config.yaml
model: "model that answers yes/no questions on an image's attributes"
image_size: 32
crop_scale_min: 1
translate: 0.06
fusion: "prefix"
fusion_encoder_norm: "layernorm_no_bias"
fusion_encoder_mlp_ratio: 2.67
fusion_encoder_bias: "all"
fusion_encoder_qk_norm: false
fusion_encoder_parallel_block: true
fusion_encoder_drop_path: 0.05
residual_init: "none"
beta2: 0.999
eps: 1e-08
lr_schedule: "cosine"
Rows from block 3 of the image encoder of a small model that answers yes/no questions on an image's attributes, named by matrix and row number. Rows with one number belong to one channel. Each number is 50 + 15 x the weight over its row's rms, rounded and kept within 0 to 99. All counts start at 0.
After each channel's rows are labels from the 100 images, of 14848, where the channel reaches its highest value: "strongest on" is what is common among them. Only what is clearly more common there than usual is listed. The data: pen-drawn characters of a made-up script with 800 signs. In brackets: how many of the 100.
# c3: 3x3 conv (encoder.blocks.3.c3.weight, 160x160x3x3, each kernel summed), inputs 0-159
# c1: pointwise conv (encoder.blocks.3.c1.weight, 160x160x1x1), inputs 0-159

c3.131:67 32 57 27 49 46 41 50 58 53 42 36 28 53 23 41 59 61 45 61 38 51 54 39 35 25 36 41 46 73 60 85 70 55 44 62 40 58 50 49 57 79 52 54 73 75 67 28 32 50 54 46 61 49 62 60 40 99 38 53 48 61 84 47 27 35 55 31 51 58 35 49 54 78 66 73 42 54 49 47 37 41 43 59 49 17 47 63 52 62 51 54 38 61 48 66 60 54 61 32 43 81 30 31 72 51 40 27 67 36 59 43 58 44 71 39 30 68 32 38 45 47 26 50 47 41 44 43 55 50 41 00 35 24 68 41 54 69 50 71 45 44 35 75 62 54 32 57 52 43 32 44 11 64 36 35 45 43 48 38
c1.131:55 38 27 24 38 64 38 60 35 39 44 35 39 34 45 38 72 35 45 64 57 43 68 56 50 43 60 34 41 75 39 47 45 63 39 48 54 59 32 43 33 83 64 47 59 63 48 44 34 54 70 50 38 30 38 46 45 57 21 52 35 52 67 46 59 45 69 43 22 48 52 41 57 55 62 52 35 48 49 25 52 28 29 60 44 31 44 66 64 70 48 53 61 50 42 43 61 58 48 32 47 62 30 40 50 44 70 38 47 17 45 62 30 35 73 35 61 59 49 43 62 47 43 28 38 45 60 36 58 66 44 00 57 29 76 59 37 47 31 57 37 46 39 74 45 43 45 39 39 51 44 29 10 52 54 20 43 29 62 29
strongest on: thin pen (98)

c3.89:41 35 82 20 62 46 74 82 33 41 42 65 61 30 57 39 66 35 64 52 48 53 61 56 48 46 51 81 41 67 65 20 32 37 80 53 57 55 61 37 56 84 38 73 28 45 45 46 73 47 50 52 46 76 52 71 40 64 45 36 65 74 51 61 61 54 56 52 27 50 78 54 46 42 34 44 37 35 57 39 29 54 39 26 33 32 36 42 31 30 58 66 47 47 50 35 50 54 30 68 28 53 50 54 36 23 63 66 36 44 18 65 55 36 50 28 57 77 28 45 51 60 46 96 60 64 47 31 32 62 39 56 57 65 27 53 68 51 34 40 42 61 53 66 57 55 40 41 61 25 32 56 17 40 48 46 60 52 63 53
c1.89:46 53 66 30 81 52 51 65 32 40 47 37 68 39 45 32 63 60 49 41 51 46 53 90 49 67 44 53 68 76 65 47 38 65 46 66 42 48 48 40 38 72 30 79 32 53 56 62 46 21 48 62 16 86 56 64 56 42 49 51 46 51 59 51 59 49 63 59 36 32 29 58 48 45 15 34 46 50 55 47 31 57 29 33 41 43 54 61 58 06 60 47 58 57 53 38 55 36 28 51 38 48 37 21 27 30 44 40 49 55 61 54 38 51 31 44 82 72 30 62 56 52 39 62 33 59 31 40 30 70 61 78 31 54 32 67 42 64 25 44 37 72 64 51 65 38 27 48 64 39 35 56 42 63 45 60 64 10 48 69
strongest on: thin pen (75)

c3.18:54 17 60 40 80 47 61 51 47 60 66 33 30 55 74 51 62 55 54 43 19 63 34 87 68 59 39 46 24 47 68 32 18 54 31 54 62 42 59 55 51 81 26 44 44 45 51 81 65 83 41 47 32 37 64 47 29 39 26 48 80 43 40 44 73 48 54 32 31 53 38 51 58 30 50 58 44 31 61 67 29 30 51 36 58 78 40 65 43 57 08 65 70 43 50 67 48 47 48 40 60 54 48 38 41 43 71 35 69 38 11 56 44 40 85 66 54 37 65 44 33 64 54 59 53 63 52 55 53 52 39 50 47 57 36 53 74 47 35 40 49 54 52 74 30 37 40 23 57 56 59 47 77 66 43 55 49 47 52 41
c1.18:38 23 75 36 79 58 59 40 30 55 51 13 31 57 54 56 47 49 13 58 38 57 48 60 31 33 40 31 29 33 59 30 36 38 18 54 43 34 52 61 43 58 41 44 44 32 43 89 33 73 23 45 56 35 54 38 51 29 53 38 63 49 25 44 57 53 72 50 39 85 48 50 54 31 41 32 47 26 50 58 21 39 45 67 51 63 31 50 60 31 28 47 54 62 32 69 40 20 48 49 39 40 41 80 57 64 54 30 56 21 29 30 46 37 38 48 74 43 67 61 38 54 52 64 55 57 40 47 58 44 40 37 50 44 37 42 71 35 64 29 62 38 42 67 53 48 34 39 63 28 41 48 53 81 56 49 46 86 54 41
strongest on: thin pen (79)

c3.100:51 53 73 63 30 63 33 46 45 39 50 56 62 60 66 48 17 58 51 51 36 49 92 49 68 73 49 22 47 66 38 70 49 81 38 29 35 31 62 46 36 42 45 59 53 48 46 67 41 56 30 62 53 49 30 60 31 37 64 54 68 58 56 32 42 60 65 76 67 34 50 52 54 40 32 57 28 40 62 17 31 21 59 64 75 15 74 50 44 52 36 38 53 57 57 23 31 49 39 46 23 45 46 81 50 45 57 64 34 54 31 52 59 68 58 50 63 46 53 35 30 27 63 54 34 58 17 57 45 53 62 40 50 51 69 67 70 50 48 29 69 31 50 20 52 58 38 44 12 56 30 55 61 54 34 70 30 42 41 55
c1.100:60 50 61 64 31 55 38 48 46 50 41 17 64 36 60 36 12 78 42 56 39 50 50 47 39 38 38 47 53 79 52 45 39 67 46 46 27 46 64 69 43 40 48 37 45 33 51 74 75 63 24 55 48 42 44 67 52 43 66 43 55 59 74 39 41 64 69 75 83 49 39 46 42 62 42 54 35 42 55 40 50 12 42 39 68 10 55 41 42 34 49 37 50 54 51 41 46 48 36 45 00 42 44 61 55 32 39 17 34 32 16 45 57 60 52 62 58 60 33 32 56 61 60 41 20 54 31 71 36 35 86 38 62 52 45 71 47 50 45 33 41 46 59 54 50 52 40 53 18 32 22 53 44 69 48 59 39 45 42 60
strongest on: thick pen (61)

c3.55:62 44 72 53 63 49 47 31 13 43 62 53 31 65 57 52 59 54 34 77 49 33 60 38 61 56 59 41 35 41 60 53 37 43 35 25 28 44 37 37 46 50 51 33 40 21 43 70 68 30 41 25 53 54 74 56 57 55 54 61 60 55 64 98 76 62 48 48 53 60 64 39 41 53 63 71 35 52 34 75 35 43 55 52 61 36 40 51 42 26 56 73 49 44 79 54 57 47 55 53 70 51 63 41 41 51 57 43 73 30 16 36 86 48 33 33 51 11 75 57 30 32 62 53 64 64 37 54 67 75 42 35 77 71 47 48 47 45 21 34 36 45 35 57 64 34 49 53 28 47 44 46 25 55 51 32 26 65 28 56
c1.55:49 54 37 61 69 31 31 41 42 29 39 67 46 40 35 69 69 67 63 52 36 78 39 56 44 69 44 55 56 38 53 27 31 56 50 48 64 46 59 65 39 44 78 67 53 53 32 61 36 52 44 49 46 50 63 00 59 49 66 38 37 35 36 87 43 51 53 86 57 35 30 56 58 83 49 68 39 75 31 80 65 31 66 48 60 44 53 59 55 31 77 66 48 59 70 43 58 43 45 25 68 45 39 53 56 35 52 44 68 52 40 47 52 74 62 58 49 30 55 71 63 59 46 55 70 45 54 60 84 30 57 19 55 69 66 41 57 13 18 61 60 55 49 46 57 68 51 37 32 61 60 44 50 55 58 23 41 45 35 33
strongest on: thin pen (85)

c3.117:63 28 40 66 63 61 88 54 87 63 57 62 38 31 50 45 48 72 53 58 47 65 36 65 48 59 55 36 30 57 47 49 25 68 64 56 58 46 72 64 21 45 55 59 57 40 61 35 54 63 64 42 45 45 54 61 47 36 58 40 77 68 54 44 72 39 42 55 67 47 53 30 39 55 30 39 60 48 36 49 60 28 38 35 35 44 56 43 18 60 52 62 51 34 33 75 63 52 49 52 34 61 15 50 50 53 47 68 51 73 34 56 40 50 60 35 60 00 26 23 63 55 52 42 69 42 34 52 13 34 36 62 57 57 22 54 60 83 56 57 58 79 50 62 49 42 23 30 37 38 41 62 57 48 59 32 74 46 66 46
c1.117:46 44 26 48 31 54 71 57 92 53 79 63 43 45 60 51 47 61 38 24 45 43 46 58 36 66 63 42 50 62 44 53 62 44 77 65 46 61 21 38 60 42 38 63 82 52 67 36 60 54 49 51 44 35 33 86 41 41 65 44 52 45 28 40 52 43 51 45 53 24 60 52 41 25 42 37 79 55 35 29 30 59 47 66 40 66 43 64 45 68 52 69 65 53 51 68 45 60 62 50 44 51 30 17 50 28 54 62 28 40 52 48 60 61 29 40 52 00 35 32 56 53 50 31 33 48 55 63 15 41 37 82 45 45 39 54 63 76 51 65 23 58 59 50 51 57 43 21 25 56 34 46 65 66 36 64 70 36 53 59
strongest on: dark on light (77)

c3.84:59 38 52 57 45 84 40 56 50 50 41 35 32 88 51 54 24 52 74 44 41 36 26 56 63 43 74 26 56 53 55 43 12 54 44 46 40 81 68 35 53 41 73 57 41 55 55 60 66 67 49 75 37 37 73 57 51 36 49 54 69 55 30 59 36 57 50 63 51 29 60 72 40 60 60 26 70 18 57 53 53 49 39 30 30 68 58 43 35 56 43 58 47 52 30 59 66 45 47 28 74 46 68 55 27 61 36 47 25 66 55 46 46 60 58 18 57 79 40 28 64 69 79 36 64 26 39 47 74 40 57 52 53 52 28 39 33 52 52 84 52 63 24 52 52 63 42 47 65 46 40 24 48 62 34 49 26 27 35 56
c1.84:49 47 52 44 59 63 49 49 47 64 39 28 32 58 59 61 30 36 44 42 62 34 71 21 70 35 96 47 51 49 50 45 44 65 44 24 04 63 42 34 50 38 40 55 53 48 53 34 34 53 58 62 44 20 49 47 41 64 36 79 59 35 54 56 20 56 37 77 62 42 49 53 42 39 46 24 46 50 72 55 66 43 29 55 18 38 50 25 53 22 54 61 42 57 43 43 57 55 45 54 59 61 47 47 36 63 42 53 33 56 37 24 50 64 53 48 32 73 70 28 67 61 64 40 53 13 48 35 98 47 30 60 66 46 10 46 44 59 60 52 36 63 38 59 79 40 34 42 50 32 49 37 57 65 24 46 45 32 44 43
strongest on: thick pen (84)

c3.58:37 48 61 54 53 30 67 28 25 38 49 64 69 18 48 60 60 56 30 56 63 40 66 48 72 50 67 42 55 23 65 20 64 61 95 44 67 51 43 39 54 46 34 47 52 30 49 40 43 54 50 65 61 63 18 23 40 48 22 60 67 30 52 55 67 47 61 56 70 56 50 35 69 48 39 67 73 84 50 66 71 70 51 54 30 57 64 36 38 66 66 59 58 61 52 56 51 86 48 39 44 58 68 45 49 36 49 70 57 46 58 53 32 60 39 66 45 62 47 46 42 37 48 51 41 54 57 73 39 58 39 51 66 38 41 62 63 34 56 17 60 86 44 52 36 49 84 59 39 64 71 62 51 40 26 61 50 90 73 30
c1.58:39 49 59 52 44 37 50 48 36 70 43 55 33 34 57 52 50 46 53 57 65 44 50 24 51 47 54 53 61 48 80 35 55 41 43 40 58 47 36 52 33 42 37 77 54 44 65 24 31 45 39 51 69 63 17 36 54 74 00 49 72 39 66 76 78 39 51 55 48 60 37 53 62 65 35 74 55 63 55 47 65 59 51 78 45 54 57 52 29 80 73 62 58 30 61 62 48 58 61 48 37 58 67 40 57 60 44 63 80 77 30 53 65 62 45 73 56 59 61 39 37 48 54 63 51 60 71 55 56 34 44 30 44 43 48 62 62 34 39 34 71 96 52 23 41 54 63 65 46 62 63 59 52 32 48 60 45 67 60 25
strongest on: thin pen (68)

c3.50:46 39 67 55 54 18 38 46 58 55 11 49 52 62 46 56 67 49 72 46 72 66 51 43 47 54 69 73 23 58 75 43 58 42 64 42 50 50 46 54 56 50 61 62 89 58 67 35 45 52 25 39 52 70 46 50 37 62 50 41 68 50 51 28 55 42 37 60 55 63 61 34 38 61 48 59 72 45 48 51 68 58 14 78 31 60 02 42 54 90 47 37 80 24 37 50 51 61 36 75 49 44 36 50 76 80 44 43 53 65 59 68 47 41 45 37 41 63 58 36 49 57 34 55 47 45 71 47 49 40 54 38 63 45 36 67 47 30 63 39 29 78 44 64 34 41 67 54 80 53 40 86 52 57 45 77 33 49 30 54
c1.50:54 46 50 68 62 23 63 52 57 62 37 53 45 54 42 67 52 57 53 53 67 60 41 44 25 57 68 60 29 76 63 30 59 65 55 43 58 43 50 55 47 69 48 59 68 65 70 47 49 39 00 24 58 26 65 65 34 71 44 69 49 71 53 39 46 37 56 39 43 65 56 32 38 66 59 36 62 61 52 54 79 49 25 53 50 53 22 23 53 64 52 50 54 39 52 42 59 51 56 70 57 57 53 58 83 66 29 35 72 63 51 54 52 26 34 36 43 46 26 40 34 65 59 56 37 25 82 48 40 47 55 54 58 68 48 46 50 66 46 35 27 71 49 52 41 34 69 22 77 73 43 95 43 64 48 81 43 61 40 69
strongest on: thick pen (73)

c3.35:61 81 69 47 79 89 29 64 21 60 61 66 19 75 60 35 49 53 50 60 58 62 50 48 28 38 21 39 56 45 56 38 33 36 34 39 72 87 39 38 54 59 56 44 34 83 36 71 40 51 27 48 63 50 53 47 60 26 34 23 49 49 41 31 60 52 43 32 43 48 56 55 41 66 49 42 51 40 33 43 53 59 58 65 63 35 44 57 47 20 55 62 56 45 49 38 62 43 48 66 27 67 15 90 29 49 81 57 50 77 56 60 57 65 43 72 57 70 46 38 58 46 26 51 38 55 42 59 55 47 49 45 67 33 70 63 70 32 33 42 58 58 48 46 41 40 44 39 55 59 52 09 37 36 67 56 60 35 42 50
c1.35:54 33 46 37 65 60 64 36 54 56 60 30 33 68 69 39 64 43 62 60 75 63 27 56 42 45 37 12 65 55 21 56 14 38 61 00 69 65 65 52 51 47 46 39 55 73 37 69 42 62 49 42 45 55 57 40 59 31 52 06 29 61 56 54 43 48 72 32 70 35 53 52 42 52 39 46 74 37 49 66 45 33 41 40 40 31 30 68 41 39 68 56 37 39 47 52 58 45 59 63 52 63 43 65 56 32 53 53 57 52 38 78 64 47 51 60 37 52 39 44 37 67 48 70 42 54 56 37 38 44 54 47 71 45 29 49 46 26 35 59 59 48 42 34 46 62 57 44 47 60 42 11 41 50 28 43 43 31 38 47
strongest on: thick pen (83)

c3.77:30 51 30 46 52 62 67 68 50 61 44 60 68 55 66 59 21 32 58 70 62 63 56 23 30 52 39 71 37 33 63 36 45 63 32 60 42 46 49 34 47 64 79 22 34 53 33 42 80 37 50 57 57 64 41 35 67 20 62 50 54 52 57 43 44 57 63 26 54 45 46 66 48 35 25 46 38 28 40 60 29 58 31 58 52 61 32 42 47 31 36 46 41 57 60 52 59 32 78 50 38 39 58 36 36 21 49 67 64 55 78 55 43 51 80 55 68 68 19 60 68 65 52 46 68 44 61 59 31 57 52 59 23 47 17 31 52 25 74 60 44 50 71 68 87 52 39 66 56 42 40 69 46 47 85 42 47 41 26 31
c1.77:50 45 49 58 50 55 47 69 32 60 42 61 30 32 65 39 41 60 39 63 56 39 64 50 40 68 26 41 67 55 75 59 66 71 54 54 43 71 32 35 33 74 40 45 43 51 66 56 86 40 40 47 27 71 41 69 80 27 31 33 56 54 58 52 40 66 49 29 37 60 29 48 35 48 43 36 49 00 63 52 66 75 43 55 66 65 48 45 42 46 78 44 34 47 58 60 64 30 88 72 58 45 45 75 49 45 15 34 59 55 61 62 73 34 34 37 45 64 49 55 51 49 61 38 66 41 53 50 45 35 33 27 35 47 24 55 38 70 24 63 46 47 49 58 25 28 68 20 59 40 60 23 60 59 51 52 60 39 64 45
strongest on: four strokes (52)

c3.93:33 56 49 50 37 65 93 56 59 21 49 59 34 22 60 99 05 49 42 45 72 28 43 39 48 84 24 48 57 34 53 55 30 47 42 45 45 64 49 50 72 40 37 57 26 39 33 49 32 53 50 51 54 46 41 30 47 39 22 52 80 46 53 48 35 64 66 52 26 47 70 68 33 47 60 54 67 52 52 50 59 65 34 62 36 72 53 83 38 54 68 50 65 23 41 50 31 20 49 57 37 54 36 40 50 65 44 63 34 42 28 59 40 22 54 53 62 55 51 62 33 40 40 57 56 52 44 47 47 56 50 73 42 36 31 54 44 52 54 66 61 54 61 34 31 40 70 55 44 28 41 62 52 54 46 62 44 39 56 78
c1.93:64 41 18 61 64 66 40 41 55 52 41 39 42 44 84 64 42 60 62 32 76 38 51 33 52 74 30 70 73 44 57 40 23 67 52 46 38 62 83 48 46 26 52 52 52 44 50 51 41 45 69 35 68 44 48 57 60 30 19 41 67 44 54 48 57 48 52 28 19 58 53 56 49 37 70 53 67 53 37 51 59 52 48 88 42 79 59 60 34 54 30 39 34 00 37 39 49 39 57 40 42 24 31 61 40 82 50 38 35 59 36 82 28 41 45 32 48 53 56 45 57 57 49 66 58 51 56 48 12 32 64 54 38 46 32 65 29 35 53 54 61 38 39 24 36 39 53 67 31 50 52 36 40 30 41 38 27 34 48 62
strongest on: thick pen (70)

c3.145:28 44 57 49 60 99 55 32 39 59 52 29 20 50 59 58 65 47 38 28 38 44 69 55 59 53 34 44 41 53 41 09 59 50 89 42 50 53 41 38 62 51 48 48 53 74 54 56 58 49 61 33 46 56 72 56 51 58 21 47 45 40 46 54 37 61 56 34 20 34 40 73 41 39 49 68 27 76 60 37 69 50 51 50 64 58 77 41 73 46 40 65 39 61 45 81 48 53 74 45 45 24 60 69 61 34 45 67 50 43 58 44 36 53 59 75 37 45 51 48 50 59 56 40 53 22 50 19 50 64 31 59 28 52 62 45 39 34 62 25 35 45 23 94 54 34 40 52 49 56 45 42 58 56 63 29 67 44 15 24
c1.145:28 30 58 53 68 73 53 25 28 57 49 33 43 66 53 50 57 30 54 63 64 36 67 79 46 48 44 59 64 60 38 05 70 47 63 61 37 41 41 29 57 59 52 27 56 81 33 53 64 41 41 32 49 27 69 34 52 62 49 46 58 31 43 41 55 70 47 38 34 19 45 45 39 30 52 69 44 60 41 67 55 30 48 42 43 37 71 49 57 37 40 48 51 42 47 52 43 37 51 39 34 39 41 43 50 73 53 43 48 40 30 51 41 57 56 66 43 53 36 41 74 69 45 54 48 28 42 58 61 67 23 68 46 62 45 52 60 37 66 27 35 50 52 99 50 20 37 58 43 20 76 53 54 46 59 64 67 10 53 29
strongest on: dark on light (95)

c3.31:49 70 81 76 34 34 35 59 58 47 49 38 36 47 46 57 96 30 25 67 47 67 97 54 53 64 65 37 62 79 44 07 60 49 52 46 74 26 48 50 64 47 40 30 40 34 41 58 47 47 44 57 42 63 47 47 61 27 41 59 57 31 68 57 51 50 47 48 76 48 44 25 43 54 36 50 37 60 50 56 42 45 50 48 68 66 50 36 43 28 66 47 65 65 33 43 59 47 46 23 56 52 62 43 74 81 33 50 59 50 48 46 68 83 31 55 48 58 55 42 51 33 48 60 61 46 62 33 56 41 14 27 62 33 22 48 59 42 53 45 68 30 82 55 57 27 48 63 36 31 57 59 77 57 41 54 48 47 69 27
c1.31:61 54 73 44 32 50 22 95 45 45 48 42 44 49 48 46 71 48 21 49 56 58 70 58 68 58 39 24 43 41 36 00 27 49 68 76 60 42 40 52 67 30 20 36 40 50 43 51 63 45 48 57 48 44 43 38 38 36 35 32 49 63 60 45 87 51 36 54 65 65 70 50 42 63 56 62 23 54 50 62 27 70 47 44 43 52 49 29 33 49 37 43 56 61 39 87 59 35 55 59 51 56 56 52 60 63 46 49 64 70 51 44 67 50 29 87 63 49 43 32 34 53 63 42 32 42 73 44 54 71 35 45 50 27 63 50 49 70 37 49 57 56 61 53 44 38 59 67 41 42 32 48 39 60 53 54 20 46 53 25
strongest on: thin pen (88)

c3.85:76 37 77 66 61 23 53 39 52 48 64 50 34 08 54 45 69 30 51 51 48 34 43 33 53 49 33 37 55 79 63 46 49 35 70 48 23 49 36 37 49 40 64 33 24 56 58 32 94 55 63 57 41 43 69 71 66 39 46 42 42 57 62 31 69 50 62 38 42 52 39 41 46 55 24 51 66 53 29 69 43 73 51 66 42 30 54 67 64 56 25 22 64 59 43 37 34 45 47 55 60 40 36 49 72 83 45 54 53 46 11 47 41 15 35 62 44 62 29 61 30 29 68 42 39 39 54 53 45 20 63 42 57 58 78 31 43 68 47 48 33 61 37 52 64 54 67 66 85 45 57 62 34 35 57 60 48 55 47 50
c1.85:58 51 34 68 68 42 48 53 35 54 43 77 70 43 72 34 45 37 34 39 50 41 35 51 80 37 55 64 39 69 45 58 55 36 60 51 31 40 49 53 40 27 57 48 52 61 61 54 68 53 78 63 46 34 77 55 36 34 26 61 18 55 56 57 41 85 45 35 47 55 42 55 43 83 52 46 73 35 36 62 51 49 56 74 43 00 62 48 56 64 50 37 50 57 39 59 31 51 29 58 48 31 45 50 80 75 48 59 33 45 39 32 40 05 49 50 52 47 47 64 44 41 67 33 36 62 73 63 58 34 82 37 57 42 60 56 41 68 64 42 54 53 50 37 61 58 61 87 81 55 58 45 36 36 52 49 48 59 55 63
strongest on: thick pen (78)

c3.113:38 49 75 53 43 72 60 56 33 46 34 44 50 61 20 82 20 44 73 60 58 42 42 42 26 48 99 46 75 46 46 45 57 58 42 47 44 67 47 66 38 39 51 55 47 48 58 61 51 57 58 48 53 50 36 30 41 67 28 28 31 68 64 50 48 54 48 78 50 47 36 49 31 61 39 61 43 62 52 65 61 47 36 67 49 17 56 51 43 36 54 45 53 22 45 91 73 53 49 68 51 49 59 55 30 44 52 53 42 63 37 43 49 04 45 78 27 67 41 53 49 48 57 52 58 27 62 54 95 49 38 55 33 72 80 31 70 51 68 33 70 39 86 51 52 52 59 53 64 61 60 50 30 62 50 53 51 54 25 36
c1.113:60 49 48 74 54 76 80 47 48 46 67 61 73 62 46 62 61 39 72 51 56 64 45 70 93 48 43 48 44 24 73 63 06 38 45 52 42 19 29 56 44 41 60 43 53 52 36 73 70 40 49 38 47 61 44 83 51 73 62 26 63 55 55 44 56 43 28 68 42 67 45 53 45 49 40 39 61 53 53 56 55 58 65 44 47 61 34 53 76 55 61 32 47 35 47 61 25 69 36 65 44 43 23 54 69 42 48 56 67 52 48 58 41 00 62 45 40 55 59 72 45 54 65 66 37 49 47 51 54 20 48 46 55 41 53 32 50 43 44 30 74 27 41 66 28 69 51 40 59 80 64 53 45 44 47 87 55 45 56 53
strongest on: thin pen (74)

c3.36:54 45 34 49 65 54 39 46 60 64 52 48 53 47 40 48 76 43 58 51 50 38 40 40 82 71 60 39 44 22 75 55 71 54 56 57 20 35 44 33 60 33 85 50 50 48 77 34 36 50 63 63 77 66 38 75 60 60 35 55 39 68 35 60 51 49 64 64 42 44 49 73 48 52 51 52 37 67 53 50 69 72 30 42 28 20 52 27 45 58 59 46 41 17 68 56 42 38 69 84 66 25 48 17 51 51 41 23 53 61 41 30 50 72 51 67 68 38 53 51 38 79 49 52 39 53 37 61 46 60 78 62 32 58 39 39 46 51 23 49 46 40 57 38 70 58 50 79 37 77 84 53 50 85 57 34 44 30 34 43
c1.36:53 54 73 41 67 60 78 23 43 75 28 56 63 37 52 28 76 70 50 40 34 47 62 28 66 71 41 56 22 55 62 47 56 41 70 71 00 66 49 48 51 60 43 35 55 33 50 56 51 36 36 51 55 50 58 76 51 50 57 40 52 35 18 51 44 60 64 48 32 59 52 54 39 66 29 30 55 65 52 31 56 58 36 41 42 27 61 38 59 37 44 69 50 45 62 67 47 75 68 67 59 62 55 36 26 49 44 16 48 71 39 45 44 65 41 55 39 72 35 49 40 53 60 57 36 50 25 42 57 56 65 58 65 62 08 56 48 52 52 39 33 43 34 49 53 32 62 53 18 51 74 41 38 51 53 31 67 58 45 39
strongest on: dark on light (77)

c3.60:63 58 47 48 48 42 34 42 62 24 59 56 51 06 22 49 36 45 40 52 55 41 46 38 43 49 41 55 49 40 32 54 51 38 46 45 72 69 47 42 40 57 61 53 30 54 58 47 17 60 35 59 56 48 45 62 63 31 69 45 00 55 40 28 57 81 41 48 35 53 42 53 64 62 24 60 36 57 66 25 68 67 49 62 27 40 50 62 56 30 27 29 68 88 24 39 45 32 63 54 41 70 47 56 60 42 53 36 47 59 48 48 42 36 56 40 44 43 48 51 49 53 41 48 50 75 07 54 31 38 46 71 60 40 25 33 20 61 47 52 64 69 48 26 21 31 42 58 48 48 58 64 68 41 48 49 52 42 34 48
c1.60:24 42 45 69 27 61 44 55 56 73 55 57 38 40 41 60 55 51 27 63 36 64 33 59 57 23 40 52 47 38 60 30 45 68 31 45 92 36 67 46 40 67 65 47 63 50 55 67 56 35 48 44 89 60 51 25 65 50 75 56 00 60 42 37 34 57 37 45 53 49 37 53 73 57 50 47 33 34 36 51 51 58 58 22 60 26 63 52 61 29 48 45 50 70 57 50 37 38 38 49 61 59 42 50 50 51 52 30 57 58 65 33 13 35 44 40 68 47 41 60 59 51 24 47 57 60 59 59 36 36 46 53 48 36 49 24 65 63 47 59 68 73 58 28 51 42 64 73 64 65 39 46 59 55 54 54 63 80 39 43
strongest on: dark on light (90); thin pen (79)

c3.19:61 49 36 43 55 70 32 39 56 76 54 71 70 49 48 59 39 59 45 03 24 57 17 61 99 54 44 75 48 49 42 29 49 42 51 70 52 31 29 47 49 71 49 50 55 51 60 37 85 71 64 39 31 70 43 43 67 50 35 48 54 30 61 39 26 39 39 49 48 54 41 58 55 27 41 59 50 75 40 30 77 45 45 28 49 41 19 66 38 31 37 52 41 57 64 40 61 31 33 59 62 32 63 44 46 68 47 54 47 51 46 33 63 31 54 44 28 53 62 51 28 56 38 40 56 62 52 34 58 33 74 20 68 45 53 13 62 56 48 54 46 62 43 42 73 55 52 62 36 36 76 65 58 58 40 66 26 76 58 61
c1.19:53 36 64 42 58 67 51 60 54 75 66 32 52 25 59 44 43 45 43 04 36 25 54 74 68 50 72 57 54 39 54 42 43 38 50 46 79 43 41 60 43 35 55 15 33 39 36 53 91 79 44 54 45 62 56 33 76 32 31 34 64 24 59 39 35 37 34 45 43 51 52 34 48 27 57 45 05 62 47 28 61 47 49 50 41 45 12 59 84 48 49 23 61 40 30 56 59 51 32 52 47 37 55 50 48 58 51 44 37 43 34 26 58 39 41 58 32 41 44 56 54 54 35 64 55 59 41 46 56 38 41 51 70 49 41 25 52 88 41 57 67 32 32 45 66 64 62 44 38 60 64 64 33 77 54 65 31 66 55 65
strongest on: four strokes (49)

c3.61:36 38 50 66 64 35 07 50 29 57 59 54 36 77 60 56 65 59 65 22 57 17 59 29 46 35 56 55 54 41 52 73 68 60 43 69 47 41 57 45 68 64 59 45 47 67 59 80 27 52 65 36 54 54 60 65 17 69 50 51 35 13 42 57 45 54 45 46 54 64 35 28 28 46 67 80 51 23 59 21 66 32 48 59 29 25 61 36 50 13 17 57 37 29 53 41 74 55 54 36 55 50 54 65 39 51 61 31 60 55 54 50 47 60 50 53 55 39 38 37 45 31 48 49 48 51 64 37 31 68 47 64 44 62 46 53 49 46 40 62 35 04 37 53 37 70 52 73 57 53 62 16 33 67 44 51 53 52 30 43
c1.61:49 82 58 41 53 57 40 59 39 53 37 37 65 63 57 54 56 51 35 58 22 34 66 31 45 38 44 26 58 54 42 49 47 56 44 56 38 62 49 56 50 55 51 64 37 67 36 73 48 58 51 48 39 35 58 36 40 62 47 38 22 00 46 51 49 35 36 68 59 70 25 37 16 36 40 53 29 57 44 49 75 32 36 71 28 32 56 35 94 04 45 47 20 47 46 70 60 51 64 20 35 44 57 46 45 53 57 57 51 56 40 48 78 53 51 26 53 36 29 62 48 54 48 47 43 63 37 31 23 70 37 84 39 43 64 58 58 43 53 63 39 48 45 59 33 85 68 62 44 46 46 49 54 70 52 52 36 45 23 48
strongest on: thick pen (83)